Weights of a small spectrogram enhancement model.
Training: adamw at rate 0.004, batches of 64.
Data: trained on notes from a synthesiser with random patches, 78125 training examples, 14.7 epochs.
Rows from block 3, named by matrix and row number. Rows with one number belong to one channel. Each number is 500 + 40 x the weight over its row's rms, rounded and kept within 0 to 999. All counts start at 0. Numbers have three digits each. After the name is the row's rms in percent of the matrix's.
# convs0: first 3x3 conv (model.enc.1.1.convs.0.weight, 192x192x3x3), inputs 75-89, a 3x3 kernel for each
# convs1: second 3x3 conv (model.enc.1.1.convs.1.weight, 192x192x3x3, transposed), outputs 75-89, a 3x3 kernel for each
convs0.102 097:517495465467405410476378420449481511487510536456472502518498479501471458534487475468470484482470494521499519538526539565538502546505458455466475432451473477496515540538520507501494507512506530530528509511491488493475484459456468465475458467488486473485528526555542532556491507522524543566529546569492480497503516537533541573478474528513486554534491564489490475513521516485501506477486448457487448468494462
convs1.102 095:432473543389442553389454588495510527476506531483488489486483485453474504468492515526516505517505502473482486481452465486469468491493491528529509495492470492480475503491490503488483503494494497510534488495494483500508529571530511560489531570474475462458441443471474481507479474465408411405395390368407434457450474493466489505479469451488478474494504473563517462539491430492439408491505517501518545514537545
convs0.103 091:435519519436527529436541532495505515472476467432415390440416480458424478442402445464474500488490511481491504450481515433456452427448425439454450442460457470502498458456455496500526518533563475433423488469451494491494512495481487494491486491504470513548453484493429453448517506525485458480446419437519469487558516549538484519387465490378449503355446497556527512515508537510489532518454477509456469535470495
convs1.103 091:514506516489489487484459464487492500482454481491500497497502531480490505531546546482475486454445457501502487518500526533470495516522502473503490447496457488509487502487502500500497476475496512520509462476489484476497440422522477432537478437516505495506512511466522533535532561570549568597487505535501492502484490508502474510522566556561550570538544596476505499497534512507520496500552511489531531449471495
convs0.104 098:403574542409583555389573560495454425493482445499490467510449480506457483491451485480509518462506523459510539494434483467447485417434505504519486523532513521534530514535527505523520517524523550522468548525480526506491489488473483485481508499490515533496556567528527512473480433480514459468539479466479512528483522533491511522415520510462523523465512515448524445486508472478459451539533523484472493463440487
convs1.104 092:467442421494457413518469406522489435549525467564564496447469494462487519505537571481495532493489535495466510538536557537534574494486528494546573483494523459436469529499490522521514511520541525569577508511537504503505527535562516537588513569603463436453506473471533537526528494464499522501495549551506477476498487489512516511500481511519490529519494514517567590517545584487484538545513472539489453501419379
convs0.105 095:512520521498519521504513538484530544504552570521556583443442435459458456473483488511526516509506504515508505488511499482523501432470459517536560525551568513530559461476473473470466469461452488507521506524534472488507467484500484492505503508530494500516484491527432466533455485529483520574512547602478466454494486470496491471458487526457490528456489495447477521426471521465495543544550570567532533542484476
convs1.105 092:502531540509534569513535588477460458470451436479455435550546553547551559574578574484494476462465456461460447542525507497484479477468463527510505517502497498482474500506518519523525534532527522515499507512496499508503471465459469453435491458434475504526471511533500528553447436420464447422498466424532531513529514485515497469515530538498497519490485507513521544499511518487487495486482454485494468465484463
convs0.106 100:500498508483502504455476476519558578486499514466463479475469479489496501473471481477505519473516539435499515474563598499535543502490478489474481503499493530525519426433433446476488486514518470451478498465493540522534497518538492525557487514529523566565541548499592596522530512496516490474511485475580537511545507488540500497521522463523494417475444382561478448523473452528493526463417493504445512551472549
convs1.106 091:477497522512522511534536512465512561460505574429467539477504494481510508481491486471512547483517534519548549466483486491495507505537557505506506527526524547554554504487475535506501546521520543466434601539483570529494467449456515494520530510523493473441468442431471462480511516503499500502487482486596507451593506455586487456539494476544475474542473463501462422541491419562511456524529509542570563511547551
convs0.107 099:395564562393566576373570587519471465522505487516517503484471494470459501437444496440486521440495531436516571472426498434439511406446533484501475522524513527535519480524514486518516503520525549548498524512471526522493511508478522515487530513502484485472536524492528508485488461509512464480532476469506517525510518515510493485436527531450523540456522542421462435455443428464419423531533508482498496444451480
convs1.107 092:459431425490441416525451406516495445536520475546566494464490497469504532510539560462493535469484525462460497519543544514529547479473499488530570462480514428402436500479458499496480482493499477506515490490493468442456515497547506513566503544603493456473516494489541535527531501471515528510524581578514471462520489475533532517529478501549500527555502502545578578531528554509496519511470425513443405478380354
convs0.108 103:548449424552434393553433384438432473493495537491483524505500479483487463496486436517518490507506483533520504542549547518529515567568535438473491446493521473516535454478510478502540489525562490511524480493519499512527466432481461429478446433494509463455542499496589524512517531541540543554512518524439450438450473460465491471581421481594421466547375412573528471545506473516497457489467443502482459464476460
convs1.108 103:506513548444488521432485535479442498448437507418404491496483453469465444480481480474462503468468496452448472495474516523486527542495569464483487491510495518536509530549554510507499535516468461535542486510501480505505465503495478520514466502491483456393472471436483508493543531547479471484435424430452518528466517531466523499512521534518539525514541522505504497560547513516518455485536484490520516514565536
convs0.109 096:501520507463529494443526472467548548477551527484533511498508510501504520479468499553547521537541499505519459482533523520541526520524500500511535517523536537544545503498499500510510512527512421444484480515528520533551540571541546560530555540503529554583526552560504519499479498531486498552454483558584551517522494470497474463476484533447482529440508510486452477487468544516526580446507516468512498505510497
convs1.109 096:491452542462493584440526623511530563469505557461512539534533515560572546547541528518498506497497490486481476519559514522546512567590559507470490503477489523495496481450415509479439508468432546518453567532472573529492472432429467416424452395405500502510507497496469479502528519495518506469501477446567525491569504467532462457605529555574532525547546518488471466493480452537486461538574565538572588579626624
convs0.110 101:439446540442456547424450538503529537484521513464504497458474508464475498452450489505513528478495496462488479421481510462492494460476472435450477450468483456473496428452466474486510495508517461438464528518529546520559509545540507555552494542534514525525584589558469484433461483515456474500434455476532503479464441427510487467488447519486438503454452473479477460490508526545544530484443485517472504537475515
convs1.110 087:505527520484516510478525537501518551465478512462482521540548525567557544561540549435501506434502502412483484525532563484493511535550568475517525482509514486515507474476470508510512544536518506458424523474446552496471455471469449475481431464459489517518438459450442477482540547555527531527512498491574519463589528478561496448574498499567493517561494505504497467488494478516509471510512503504491490532551541
convs0.111 101:500498434519520464503514468459577611418531539445532523494465473506487494504510547435440475480490538470483522408481507451497532405470491428451484415446477436475505486480483469485505505535554474521540447497522458487502506532573489525561545526540502504557488497528470484508478501516461491504464497514621554588557479511533441476471492504467478483468507491425408473529516554488445486467429515455434488473459502
convs1.111 100:501501510489525552448521517502478565468477585478458513549533513609560546642601572502492509511490497518539535506521510501502484508515438450432460478477491507510518510449421539488459555494489495460445484476473515509490478401411498423448533424454563539486523531495501441418517536568506502550476451513525477464561506499523436495548515510542499508505473451567568536546531485549547546488499541471516560452479515
convs0.112 101:482459545463467561435487576489462500467498537493488509446505544465504522441489532449480514476496516479527570438402405429463468409471535458465490470488514428461501462471474479480496459459488475453448496488526468489542491512525473523553451503512526526506525536538461469475509542546524537481529514464521530471490516467528527458473478490506455490520448469542591520513542501568493390511498464506490526448450448
convs1.112 099:481558548450518480469522505488491488441445443488529546555514544592526527537500564457483498490520523439475482590562569557537549538495539467501520474491492476468471512514523498511525555555551522517507507498473535483432432489531415472492465520536504551557470491441495525480513519523487512518487513508519519482518522482499494424522509500494491481498464472570542471537537522538501451589559535518491446531516506
convs0.113 106:512513524506512524499505537512482466536495470550525503472481495516507517529515529488493496514508511531527543456446444449440414402375389548551539545544538528531531529530516538540524513509507426423420425429420378375387531558557531552530556565529476491479501520510486498489481483471492492476518524499510522540565575586541537545521508509506505523506487511483486514458484516482508508527508477535522485527508462
convs1.113 111:480509517466475488465458466516477406521485413559512429461451461457439451497489501499493481530522501547535508594584578533528527477458463473476491500500504469462462455465492420433464388396436567578592522537568506519560485509508471504493469505516478495507447463488431436468494496490454459455472480467466488510423449474388424456516530533500508506488496491477502533484502538445457493627585540554509473503455432
convs0.114 099:514512486494503472473490489464494447491528512487527523508542596485487512446465492528569574532540533530568570533536463544517464498532552514526526484505509483498510497522537462470465469473465494521509490491505438452459476495489457486534479504540547513495540540528640628620459462494484480487516527522415409443514515541504499506489464447453419423517449434516469452471476514512465428523526476446455506445420444
convs1.114 087:428440502462446467432445546529525554563541527526554562500498528526508470529527567523518496547513515512515500506528542554516500522479481486497488480491465462458456538492497511482480520478492488523491479493465506531493467507502487504494479511477414442511459458452520521534530529521505527519489508490470477491446463461474498472515500501541505522523507501539527444513496493471454427514534458525510479495500459
convs0.115 099:532551545488487468509494484494509463474517536499492497509491511490453418497466464522524510516507477482474475508458401553514444507470457473488524472495545482506557536508473483467444473461457513511459539531512508494486535503453471483500451489515532539516463529566507537580441467523462498534486528557450473493455499513477515535465495602451483561455510600445514547474523575454521527511538503495505511484484478
convs1.115 097:500537556434464548440462584513518499460475445494470448497472468513485458486491490546520489556510476522493477542499492548518485534521493548539509531512482536497480539540524521534534537533528463501498461501511539557518501535528534550496572555462515541553497524564528536550550519503514499475469448428500522514499531537507543540457476488442479494443481473525525515483495498490478474519516466470497482515534540
convs0.116 102:467459557454455556445451553474489549441484544492503526449466498465487526459470512473493559478521594494528595456432500421453494443504520536549552522534553519533546474508517475501537485509541526499495519494493495504523474530548463533550487559569532525561520506509571540503507500524529500505537492481541544526539551540550548525529395511530368517518372522526524480549502482514489475513460459459429457453449486
convs1.116 083:511532486535548470544521467450426425450453468475476494517502497484480502498503533431485505440499519463507522485466447525495516503472509448516552434494516442478496475511495481518495488531503583554515591529491542480451435429482463461525506526574488502476480484443490516500445434409464478464519560534557520468538500458556532482577451455565460444572465459515498492527507479503475441523494461539485502490452492
convs0.117 101:493505471486517480470508458525560585479526542473485506473499486489512504467494488510544566496539549450512521473532599478523555485517530490489501496489486502493489422441437475508511507529530424401411481490509499518537534531535516543552500513515525540570554564569545541513488507539499483531484466508586545484528511457541529495559561500541534462544521450544503480450413423504486517455465501495512547518517543
convs1.117 096:534506523545510504541535548480499580497501573460478574516535535534523503493489488476508518487516512489513514490491547451467536481514592488518512497528520524562556482503485522526507554546534530488438517501436572569494485463451492476478507485483502523499484483445459468474485506498477495489482479490598575490565536460540512435562511488537467462529457451483494449515526475513520457502531517468515497507587566
convs0.118 094:465538484464520470499523476601512508596516521582518516499480462496472444519489453520472440532459426535461421512456445554486484552516516501485463509487454514480453546505483523480459525488469558550498538527489538532514647490463648507469623511466532531511530555548459502497510512530481497510480483505477511511502547563464507516472564500470559504500568506421454483479510509463494492491526496438492478422500503
convs1.118 088:509496480508480504510494527541499519541495482548486474445529483451545513433525480591523529567482483544460471510509563486501532494514525510495516486469525485464538483491467480497496463477493421467489411448479373406417446477496471490470464455435466458509471496508519509517470449472483468484474453464413515536428530555408513535403550549419561578433566585476523547473495547465502529491498517507512522525536534
convs0.119 102:451455564459461572447441568481490506468481501491496498519500486514496491500475489483486544480487562468475560444430428383400413344383422498502509519514522530523531497524543514530543548559565513527487517518495517515500492528521488516510498525506530544546541552551528528499481445471501462455519481449526538535484515517502507490445339525470359528481370541436452456434463453434424421508512492479468464469474481
convs1.119 085:474437404507446399534461414501476442537503469572537479508515573508511589541544629435491518431494523441479502560563539570567569535516541428488546423482526405455484499491502506520528512546559540545526535524539512482521424469557433499589443528612432461473472469483535532539514495469531529511554596576505482498514490509524514533508418459518448477523427467554545575517535551480485501549482524552472536510397503
convs0.120 101:502500489465444463429434501510504510519520508466484453472483484471474493463488531488492484459453474442444485480506464456471486453480504507503490516506489476466460500496499533508494530485472539550550531511518568546540413410444523502502510482496406419405467453444387429431561553582508507519480470472491479530508492542515472527536502559483492530495500530520552624508503541596526530468453480539519530530537564
convs1.120 107:542539544593544549582519540538531525521459426500470476505531538496517529480480507497509512478495499490503503528526453489514442543572489432447460436446457444450452498514533487508516494515515424409418482490537439412442542526522535534513552563553482515569541530536575545558513508517520508513569567559516502552480466532531489545434446427460465462505500483485454466484477495493485495461455486459414465512448526
convs0.121 095:507512506495491480496497476479494521529514519504528522521514518508508491490492470482478487467448445459454447436480489450457467422464517440447447460460459482477469472487507506497509547523525535558572497500510557566568444452459483482478531519499473481464491478470421430447565598616498524543428449460509521505524543545507498489583563551537521534579547564509528525440502524535549558515525512500515513527547541
convs1.121 118:533545533495488509499470492521526524517497475473481477539564576503509518497515537527523510506513504530520518527534499466464428454468449430447456427445449405412419491514532500521544479503524423410421517511509466442435518504484550558542592616609536570583544545538516526531531530532527523548531542561504530540462479505517528536490474451504477475499469471468466461481475480481484487458444441468445446475436457
convs0.122 101:468442424457449438450455463472450461541525538556546547526535542511516523502500504479468458500499503512537527515517496462457440441454460447458464474479485464461456487504523493513543488507523524544571483503521498509513518505528491475507508502514482451399520501470545544523509524549512527538468483480412410411515505499512497495535520478517503420484460416486469477505522514477488463475494487441439434467460452
convs1.122 111:489486516482478495471466488556503460558512490549527510481497484449464466466485500561542527535523509524513498523480489528486487489464467479490493502519522490505511443461503419431461428431450436457479467483483473485494486464476523510518534516526423407427492469484472476512548537535519518515490492488434487536441501540442485527535567564545563559512522514494506506482481493481488479533524484530533517543539536
convs0.123 103:500484433465427416474435454546526506549521527506495501465457507441430470433438495480465467509491513526518542487538544502508541472451508457471485493511533557565592483480478462469476440459462480493544466472532432408458482425464478429504487464518523514489537540533511518500507535541474501510481500506502492520519505522456458464419542488443544517444536525515510485554551512562561506507522539467479460470469413
convs1.123 095:454536542429488517431486554501490465492483438512491468502533531485511521456499539539503461590542486584533485559464435540479453528485479509517493514503471503489444586597591542557561525527524559525522495526524494537523564556517560575518553560500455453476473482501473474495521500485473463458457449434494533571465509547472507539432472492396418443404432459495466426505472440501464438551510493471470483499503502
convs0.124 098:563529471556516483559523492576532529552515514550506506540503479546507486549493475556514463540500461517479440543503447542489458534478455517487467500467449500481455569488423576484419579503451522506473537503481546512507611513488591502476567495461543504510515517525450446445525507470509490459493478444442487510448507530449512521423539513430535513426545534436483480450471474445489489433498501414487492456522529
convs1.124 084:511483459510490489528508495532530549507508513552510490523535455509544470509556486565489487571465479530437444549515600540503563502462516487486508468465508452444496534540523539536540518521532465494518457506525413460487457487507493515511518518511492493470493509487573559532489503512512512523538537531437523514431541537437537540393544505407571537416571540461470518436466499453470508460509534439507533454505530
convs0.125 100:497523495495530498479513458488578602460523540451514537497502478507505498459470462538551546525529510483492468441550601536545529577540499493448446524488466519480448455429405479481476510510480464435448501484485522520502561563548522554544517539503487520514518537527541537510471489514470483529472480548592562515536509467536523505517531496517535476494511454536432417508440450530508532447457544498513560551552574
convs1.125 093:492497520478502542459524583492529607459514606454505595518553536563573542529553525511553558482536528463520518494514555497508546553555575543547525525536508522534512526510458541512475555521498464422412522488457534527477506444440498451452517469450530501475497466440456438441507548541481519506455462455557507451570500447542483441532490499544498503532493499486481429499500425518502438485515552473522567504586581